Weights of a small model that predicts nearness at each pixel.
Model: 64-pixel images, arch unet, norm groupnorm, widths [64, 128, 256].
Rows from block 3 of a small model that predicts nearness at each pixel, named by matrix and row number. Rows with one number belong to one channel. Each number is 128 + 32 x the weight over its row's rms, rounded and kept within 0 to 255. All counts start at 0. Numbers have three digits each. After the name is the row's rms in percent of the matrix's.
After each channel's rows are labels from the 100 images, of 14848, where the channel reaches its highest value: "strongest on" is what is common among them. Only what is clearly more common there than usual is listed. The data: renderings of 100 made-up gadgets, each built of a few solids, in any pose. In brackets: how many of the 100.
# convs0: first 3x3 conv (model.enc.1.1.convs.0.weight, 128x128x3x3, each kernel summed), inputs 64-127
# convs1: second 3x3 conv (model.enc.1.1.convs.1.weight, 128x128x3x3, transposed, each kernel summed), outputs 64-127

convs0.88 141:085140137061160114083143140148083159130117084141134131115094105044103162130044139095109146145076138142101148127051147078091134098109121129118182126130127111074114114138118121107041119077181122
convs1.88 129:103076113041152140146092086041076093120128091097116139119163051115157107164125146144136108105144170096154109111148179128153103097141100150161080143141081142136125083128136104154112116187138142
strongest on: metallic (63)

convs0.60 078:127163167162142137149147151112122103143101122132124112100120065098129137155136105153141124147110131101080130076121105180089128139080093061134119094162127109086104059149130189126066086086072141
convs1.60 072:076170117062150091131105117111140106080134032112116149097120074092121216089122108127161137124091119078141107093113152084124129138080182138141162107132160115120153082069125136120158099143110150
strongest on: has a torus (60)

convs0.118 101:165137117159153121095183160145070137069081107174149164116142146122153153079112188116129170161132092100134118080022172111162118179127184086116136125143148124126100106154135157180078101165142107
convs1.118 131:146134125097107094155083050042119109097150063063119142093152112117172178104121105098134106112114149137176094112132152149142179074113077133108059091118118086112130110135155128142164097102143094
strongest on: has a torus (72)

convs0.53 082:139117130149106138203126173134141137081139153082112114118151125197156120069107106121239155083123127091124131089160128175101207100110175119139045086095156157082126126180141116122162065155128110
convs1.53 083:101165083142100126035163147129101188127095146137171148129142070100101204103100125180115115127099098124111153149104112089124119097167143169077152198112120128124171129056100090085116098147135167
strongest on: green (25)

convs0.3 082:083076119114130107127080122131131113119104073123180103099105132066097140081078101148177131103089130125146129113134141105116093148107162119133168083091090096127103065148104110139134132127095115
convs1.3 081:147204099136071133138185149121095102157127155144125121147126094102117134099137133093054178142135101123067176130112116133134149117118131174145162103169144143152142200128120077117108142114129136
strongest on: metallic (62)

convs0.6 104:096114103110182110077130144083153123112138101129129114097088095105093124126098163118208141162052190113151128117067158115074094130090123091090147107116125112078103080133108146111075113134174146
convs1.6 094:125170129123091126099142101070101083120169090156140102145126123140120149105132074090085125102124112151049158084132094136139149108125115132191170130168134150152159154126151087125162161160087144
strongest on: metallic (63)

convs0.87 122:099134166148138152084133130116107150102063118149145109129105080054114134134141122116103150099108162105070143040069158151084119124075117066129146072138116113082109068131113148096051076147145124
convs1.87 117:101134115095171056095144112109083116072099067123143122075128057121151178104102155161129104109125090071130121116109149062171160129076132141147129106153164158139139086130123156118190109116089128
strongest on: has a torus (65)

convs0.12 093:114129144111143107126120128062087121117050115127153138124095143087156131149126074099164141146134131128068171092065081110153114073059094073144157103094077094072095071095084125145097133093162151
convs1.12 086:160164104130117126139123150095132120126182106137088177138163102190118135131149124132164143121154116104087178097188163119125074048134116135132177125189127102158125179136141121156194146147139141
strongest on: black (29)

convs0.17 130:094162113147102089075139097124061093136099124094130112090098088095092079092115132131127079139104088085087118146066143132080067109111069140093079089151136136112089133125130106131088094100165121
convs1.17 102:137186157101143197160150100049109127099137145096142151113142072166062118156124118116129116179175103115187094130159152198122125150106095090113093120097064084131116135170160110102141115178159088
strongest on: red (25)

convs0.25 100:114136099095140095087092102130104117140125143117153115111060066049061110124110121165107124143085154123129108130054134078080115146080119114081150126138098104079083112144088111126071129107136112
convs1.25 090:136119132059115171192112148059118112119136092142088086139141109139160210111131097065122175073105158111072144061160160171108111077096115108196163120187129108161181130098182109140160092150127166
strongest on: metallic (63)

convs0.32 118:111080095108181138103077176123166146087129159143174117122144079076134154097079097113104119147119163104135096173067084089087130125128156084114155082071133139093090126150106134080121100086075085
convs1.32 115:149145108129106070124126090127055081112125069105079107115116127130156105152129166108091107136159132142122140098095102140131108138108108187164109129135089138145181104107077072123152145098107115
strongest on: blue (31)

convs0.7 122:106167090077111080145109100091115074105109136080166124132134106120093089141129106067128095172155150119119154132121065150133145114096075097173114134111104144109090131099125118097124132116118184
convs1.7 098:154156083099093140078138136156114120190098127148107115145106177131143107096122145179059134123090095136104133098170130104158049103133172118111180127134170102136123135123095137162181166107078093
strongest on: black (28)